A small contrastive image-text model, trained from scratch.
Model: 64-pixel images, encoder arch preact_resnet, encoder norm batchnorm, encoder depths [4, 7, 4], encoder widths [48, 96, 192], text encoder width 320, text encoder layers 8, text encoder norm layernorm_no_bias, text encoder activation gelu.
Training: adamw at rate 0.00071, 5900 steps, batches of 128.
Rows from block 10 of the image encoder of a small contrastive image-text model, named by matrix and row number. Rows with one number belong to one channel. Each number is 200 + 20 x the weight over its row's rms, rounded and kept within 0 to 999. All counts start at 0.
After each channel's rows are labels from the 100 images, of 14976, where the channel reaches its highest value: "patch colour" is the nearest of a few named colours to the mean colour under the peak. Only what is clearly more common there than usual is listed. The data: single toy objects rendered from many sides on busy backdrops.
# convs0: first 3x3 conv (encoder.blocks.10.convs.0.weight, 96x96x3x3, each kernel summed), inputs 0-95
# convs1: second 3x3 conv (encoder.blocks.10.convs.1.weight, 96x96x3x3, transposed, each kernel summed), outputs 0-95

convs0.66,199,198,187,212,187,185,174,200,195,197,204,182,155,218,180,196,197,192,211,197,159,212,178,182,203,176,190,200,158,160,169,220,190,191,192,203,224,199,194,186,184,236,203,214,207,210,165,194,200,146,189,215,195,193,198,173,175,192,148,194,218,226,202,173,172,195,191,203,190,173,187,149,208,226,217,193,186,176,192,231,201,202,207,170,188,184,204,207,197,252,185,197,195,202,184,204
convs1.66,204,192,201,220,233,225,176,189,236,210,222,204,210,199,218,209,208,201,220,208,173,206,214,193,212,193,203,171,149,197,221,226,220,196,157,199,208,213,210,242,212,197,207,216,188,219,197,213,170,226,203,213,196,207,188,244,195,218,200,222,176,187,221,184,217,208,200,220,150,219,186,171,192,178,210,197,176,223,214,189,185,216,206,225,190,219,206,224,197,162,251,220,165,198,220,196
patch colour: black

convs0.90,218,179,171,215,190,195,180,182,204,185,190,199,153,211,186,211,195,190,176,196,188,233,192,179,201,164,202,208,153,147,164,175,189,196,178,183,195,215,168,181,163,240,221,204,189,201,156,194,183,168,167,187,177,211,199,189,170,199,174,205,194,200,184,183,171,177,204,207,183,197,176,173,200,186,217,190,179,188,205,205,213,197,190,199,168,186,184,207,165,227,202,208,195,202,200,180
convs1.90,219,241,201,188,232,232,226,191,210,228,205,217,189,194,207,193,222,211,190,233,196,222,211,223,220,199,215,210,176,216,177,215,215,197,199,200,212,217,230,232,224,152,209,211,169,228,186,200,206,202,220,175,214,208,185,231,224,223,185,220,204,201,229,195,229,227,221,213,175,208,185,186,205,199,198,209,214,237,223,201,225,206,189,221,212,212,208,202,192,139,229,220,178,171,222,201
patch colour: brown

convs0.46,227,170,193,210,150,167,173,151,178,204,195,196,225,209,208,173,212,176,210,211,176,198,179,193,210,212,180,224,217,188,181,212,201,188,185,187,194,193,192,211,188,189,215,193,190,216,248,201,187,182,190,223,202,194,186,208,195,193,279,211,219,193,205,169,198,156,199,195,194,157,173,223,197,198,174,188,212,212,186,167,198,200,185,215,204,179,198,209,202,191,189,198,213,164,193,218
convs1.46,177,208,209,186,178,171,197,190,214,195,220,240,160,229,207,226,195,206,168,182,208,206,219,180,209,203,153,183,215,223,185,193,195,203,191,188,179,193,194,199,206,227,206,192,209,215,152,169,203,215,185,209,190,204,182,202,212,183,184,176,200,197,236,218,208,192,200,226,192,176,224,174,176,154,247,204,150,194,159,179,216,192,188,180,212,207,170,188,212,206,206,185,209,177,210,186
patch colour: green

convs0.5,205,199,225,175,165,198,208,204,210,233,199,210,227,189,193,208,217,174,207,192,228,191,197,182,146,214,178,228,227,167,225,191,171,203,229,204,160,200,215,191,196,239,216,215,177,214,221,199,249,195,183,218,194,158,190,215,206,181,227,224,195,210,185,210,199,201,207,163,218,167,210,218,177,220,168,209,217,209,210,187,205,206,189,190,203,209,205,185,219,222,176,201,210,210,157,211
convs1.5,166,188,197,210,221,206,181,179,184,166,175,199,181,209,186,190,173,211,200,199,174,183,209,196,245,178,201,203,206,234,187,179,203,185,185,189,189,164,153,196,183,179,185,168,209,213,168,178,153,166,221,161,198,221,178,195,224,209,169,170,203,177,176,184,202,192,182,219,199,205,157,190,201,202,216,179,188,176,202,171,216,190,210,176,199,204,189,182,178,209,204,189,168,187,202,182
patch colour: black

convs0.12,193,206,207,137,175,186,211,199,195,221,183,177,205,204,184,172,198,204,207,207,223,185,174,140,201,208,204,216,206,180,179,209,213,170,213,220,197,197,230,212,193,192,231,189,194,141,190,194,196,197,170,195,215,193,184,188,195,145,202,183,198,213,214,201,177,202,194,191,207,181,199,227,190,241,193,196,204,175,190,200,218,182,185,212,182,204,210,212,194,209,183,155,214,203,146,203
convs1.12,207,211,174,235,218,218,213,201,200,168,192,206,213,184,186,203,171,194,190,200,225,201,201,240,192,190,206,225,211,210,195,184,175,200,223,160,194,183,147,164,150,221,177,212,185,252,204,194,206,193,217,182,180,173,205,213,193,245,201,199,216,176,171,192,220,165,177,189,196,202,183,205,189,201,190,182,210,197,195,219,179,190,219,161,211,222,178,172,193,201,181,193,201,190,209,173
patch colour: black

convs0.75,206,185,208,151,211,182,215,231,206,193,198,162,222,192,180,188,171,216,198,176,227,219,148,215,206,211,191,200,221,202,212,244,195,156,209,182,192,211,235,184,197,193,235,207,178,177,226,204,209,195,206,216,188,202,172,192,199,225,220,194,183,211,201,219,180,208,178,161,215,188,185,224,162,208,206,174,229,183,165,195,184,192,196,208,187,220,192,206,216,185,230,179,220,219,192,228
convs1.75,189,210,192,175,187,172,176,163,182,183,169,219,208,214,187,222,192,182,190,220,206,167,225,161,185,193,217,222,205,217,203,174,184,220,205,182,175,160,169,180,160,210,156,197,198,224,199,176,233,208,182,162,194,201,183,191,179,174,193,190,193,184,192,198,195,179,208,186,170,202,186,199,188,174,181,196,193,179,207,183,192,165,208,175,191,186,180,185,184,203,144,183,218,202,177,196
patch colour: white

convs0.30,188,161,198,203,199,187,199,190,189,194,225,168,219,199,197,207,188,181,230,196,231,176,176,198,209,231,202,217,183,199,224,217,208,165,220,179,189,225,221,197,173,217,189,159,259,215,223,213,214,208,196,234,168,199,190,196,187,200,204,187,184,198,205,204,173,205,194,202,216,195,207,207,216,148,213,195,186,198,173,187,201,189,214,223,188,177,191,187,233,197,199,186,188,274,187,209
convs1.30,200,199,197,155,164,186,165,120,206,193,183,202,192,184,193,211,174,213,201,224,178,192,175,183,183,203,188,182,199,188,193,237,173,218,176,187,211,184,194,175,195,159,186,185,173,215,191,201,188,201,196,190,193,191,212,204,176,190,214,204,191,181,188,198,188,211,203,190,218,185,192,199,180,181,175,193,167,181,193,180,188,187,199,167,199,209,206,267,188,212,215,189,161,179,200,214
patch colour: black

convs0.15,189,158,209,168,183,200,169,192,180,177,217,184,187,186,180,176,197,187,203,209,153,180,199,207,187,195,184,215,220,190,185,197,188,215,181,156,211,223,145,177,185,231,162,200,192,176,171,188,183,189,190,206,178,186,202,187,219,196,217,184,188,185,185,181,214,175,218,196,215,144,159,203,195,177,204,199,188,194,205,189,199,193,200,170,182,211,201,200,173,223,159,188,189,193,209,170
convs1.15,203,211,195,211,204,173,153,198,210,226,194,158,178,215,217,217,197,207,210,239,176,203,237,196,206,182,175,180,174,204,197,188,210,205,163,232,196,192,205,244,189,172,196,190,189,190,184,205,168,208,220,189,213,228,208,210,191,212,160,168,224,207,209,191,216,198,223,224,205,206,228,181,180,151,189,206,171,215,207,176,213,193,225,205,178,221,206,241,202,196,228,214,174,205,193,221
patch colour: brown

convs0.7,220,177,179,172,175,159,209,167,176,188,214,204,214,183,156,171,206,194,189,204,204,208,168,201,186,213,207,224,208,151,178,201,213,183,203,181,211,187,201,171,190,188,239,215,183,179,192,195,192,178,154,202,181,189,191,183,162,201,194,206,217,207,187,201,165,185,190,180,204,178,162,234,187,217,206,190,219,195,159,172,176,203,170,203,185,172,199,184,197,206,189,175,207,174,185,191
convs1.7,166,213,178,200,204,194,202,206,194,188,176,169,234,194,188,201,166,207,192,190,230,182,201,182,183,201,173,206,211,244,212,189,165,168,234,205,168,189,181,188,187,202,179,210,216,218,243,186,200,218,217,163,166,199,160,185,194,173,215,187,202,204,188,195,180,193,154,182,223,209,179,231,194,191,177,203,221,157,166,180,167,177,202,187,193,222,185,197,210,191,190,188,194,199,190,202
patch colour: pink

convs0.84,231,213,214,184,185,186,186,199,209,198,195,210,202,211,210,226,215,208,224,213,221,187,201,217,207,220,173,177,204,216,207,151,218,210,158,192,172,176,180,179,215,226,204,235,132,221,198,189,208,222,212,193,206,223,215,211,193,172,207,199,203,182,178,203,196,207,209,197,137,188,194,211,194,184,221,162,213,197,181,201,188,195,201,191,206,215,230,142,228,193,180,200,221,207,197,195
convs1.84,160,228,177,203,195,193,212,201,217,226,201,193,193,198,205,208,217,183,171,161,188,207,216,186,208,199,200,245,182,203,194,155,204,181,222,222,234,235,198,215,197,189,198,213,194,227,158,214,225,152,201,232,189,177,208,209,170,210,200,204,161,208,197,192,175,178,238,243,187,201,183,180,215,190,185,202,209,185,204,213,238,194,188,210,205,189,166,195,165,208,216,199,201,177,198,190
patch colour: black

convs0.71,185,190,185,200,206,195,180,168,187,141,192,189,193,179,163,176,166,161,210,213,198,204,202,197,167,188,203,226,210,200,209,184,181,199,209,162,198,214,178,184,176,169,168,205,212,210,200,234,210,208,186,200,191,175,193,184,194,183,217,247,207,220,180,164,221,201,206,199,228,182,190,225,217,185,175,193,215,172,220,172,198,202,206,165,187,225,186,191,185,221,193,179,198,164,193,167
convs1.71,186,191,191,205,228,221,180,168,211,232,178,201,181,235,196,239,212,225,166,192,205,177,201,214,224,214,174,153,217,206,166,204,210,214,227,235,204,196,215,201,222,182,185,169,228,205,204,183,141,170,223,191,193,216,207,203,194,195,163,171,192,201,200,219,201,187,188,199,175,206,186,187,193,182,229,190,159,219,198,193,193,193,185,215,195,203,187,201,213,158,224,208,186,201,228,206
patch colour: blue

convs0.43,208,169,157,183,203,158,216,215,194,202,219,222,187,182,190,186,210,203,183,217,196,217,190,179,210,210,208,238,222,182,133,187,209,195,233,172,226,213,218,196,198,193,228,192,195,198,181,199,198,162,179,190,213,212,198,149,165,191,216,227,201,202,178,179,176,221,204,203,208,187,214,237,207,180,201,214,230,201,207,169,207,194,193,198,201,170,203,214,191,211,182,189,185,156,209,180
convs1.43,181,170,202,199,197,180,173,215,204,216,166,175,186,189,179,210,203,209,191,243,218,200,193,213,227,207,144,185,217,206,190,162,210,177,243,185,172,198,193,215,215,194,191,179,217,206,193,172,162,209,222,158,192,206,205,192,179,198,211,169,199,187,184,227,183,222,196,213,236,175,176,211,182,202,211,168,161,193,220,190,191,205,177,175,211,204,191,211,216,227,190,215,198,207,214,162
patch colour: black

convs0.41,217,202,176,180,203,210,206,195,201,218,222,170,241,227,191,192,181,210,200,206,253,169,199,198,187,215,218,196,228,196,225,211,213,205,234,210,193,180,150,193,179,208,181,196,174,195,244,186,195,214,209,188,205,205,163,186,196,204,201,202,209,180,218,160,187,164,202,191,205,202,178,237,194,193,181,188,210,177,154,208,173,199,204,192,213,199,178,201,226,200,229,172,171,222,192,238
convs1.41,196,185,207,195,180,175,202,165,196,179,173,210,181,165,185,202,190,179,204,193,168,202,162,195,167,194,194,220,195,184,158,192,156,194,204,186,168,197,215,174,181,195,210,186,226,203,182,225,230,168,187,193,153,183,227,200,171,195,178,180,196,202,159,200,191,199,171,177,221,175,211,193,192,190,200,200,200,197,192,170,186,185,200,197,175,191,187,166,170,198,160,197,169,184,187,177
patch colour: pink

convs0.9,163,200,197,146,170,193,193,191,179,196,141,179,222,205,178,185,188,176,221,188,256,193,187,166,207,198,210,218,203,185,186,197,222,182,210,210,197,183,221,196,196,201,217,189,184,173,215,199,211,197,196,174,199,194,191,180,184,172,180,193,177,208,194,214,171,202,193,198,198,195,199,230,193,212,184,199,215,177,164,211,187,158,166,203,190,207,212,196,186,212,195,177,237,205,145,178
convs1.9,224,193,170,237,227,202,199,189,198,192,211,231,190,197,183,227,198,203,189,210,191,185,200,208,160,192,209,200,204,195,176,190,160,209,208,163,176,171,158,181,160,197,159,199,214,231,197,177,183,180,175,189,192,189,202,232,173,204,179,188,209,154,171,197,212,179,192,185,204,198,195,196,190,194,201,190,181,187,224,193,207,210,234,180,212,174,172,173,176,183,174,201,159,177,207,179
patch colour: black

convs0.74,185,209,226,228,205,204,214,181,192,200,217,206,205,193,170,178,192,159,180,185,225,187,180,194,172,205,170,225,204,149,174,214,194,184,221,190,183,188,220,206,171,184,207,194,176,228,209,172,220,184,182,200,207,185,187,217,203,195,213,240,171,222,163,186,190,170,182,193,203,199,177,204,173,238,180,202,229,192,199,205,205,205,194,223,203,199,206,233,203,223,171,199,263,175,200,209
convs1.74,211,199,192,238,236,221,185,191,215,198,158,189,179,219,205,203,205,221,197,206,174,185,225,169,222,185,227,198,192,233,182,162,230,196,200,189,198,190,168,208,200,205,177,179,188,200,185,183,189,191,217,179,200,220,195,233,157,202,168,183,191,165,187,203,184,202,209,206,166,210,206,183,221,183,185,188,168,186,199,213,190,162,226,223,199,228,185,151,173,198,201,179,167,191,199,182
patch colour: black

convs0.14,229,176,195,180,181,178,225,168,175,201,208,208,216,188,169,176,199,180,204,174,218,201,148,202,185,218,207,208,239,157,188,215,192,186,216,186,200,194,218,167,208,199,243,209,184,188,206,192,209,170,145,212,194,173,196,187,180,200,222,213,220,185,195,212,179,208,175,169,200,190,191,222,174,213,217,185,214,186,161,155,180,205,181,196,191,189,199,187,196,220,192,192,184,203,172,214
convs1.14,167,207,202,208,193,170,195,190,170,169,172,181,224,193,170,176,179,205,201,233,210,170,217,166,207,196,176,230,215,250,203,168,191,170,216,180,166,175,166,213,174,194,185,192,214,209,220,184,205,191,224,170,175,211,156,200,216,189,199,189,190,210,175,196,200,183,178,196,198,199,168,213,208,173,174,201,230,163,195,173,198,183,192,187,190,223,195,183,196,201,174,185,186,195,196,187
patch colour: pink

convs0.83,202,197,193,212,165,181,216,184,190,208,189,178,204,190,203,171,189,167,196,201,203,187,177,211,169,190,214,236,212,171,196,238,174,172,218,190,192,205,216,192,162,220,210,208,200,235,200,189,223,198,194,217,185,156,171,219,172,210,207,201,214,203,164,197,184,123,191,189,205,182,177,214,184,218,160,178,195,209,199,194,174,168,170,199,221,209,211,202,194,216,181,196,222,192,210,185
convs1.83,182,204,197,189,242,213,168,176,200,167,193,223,186,197,190,233,170,239,196,199,169,197,250,164,214,179,204,172,176,229,186,186,206,214,173,189,210,191,173,223,204,197,174,186,194,200,197,199,187,208,216,165,200,222,191,198,181,183,191,190,194,189,204,192,207,252,171,221,198,205,208,197,234,168,215,197,186,186,228,173,197,215,232,202,161,217,203,189,184,184,224,189,184,197,178,177
patch colour: black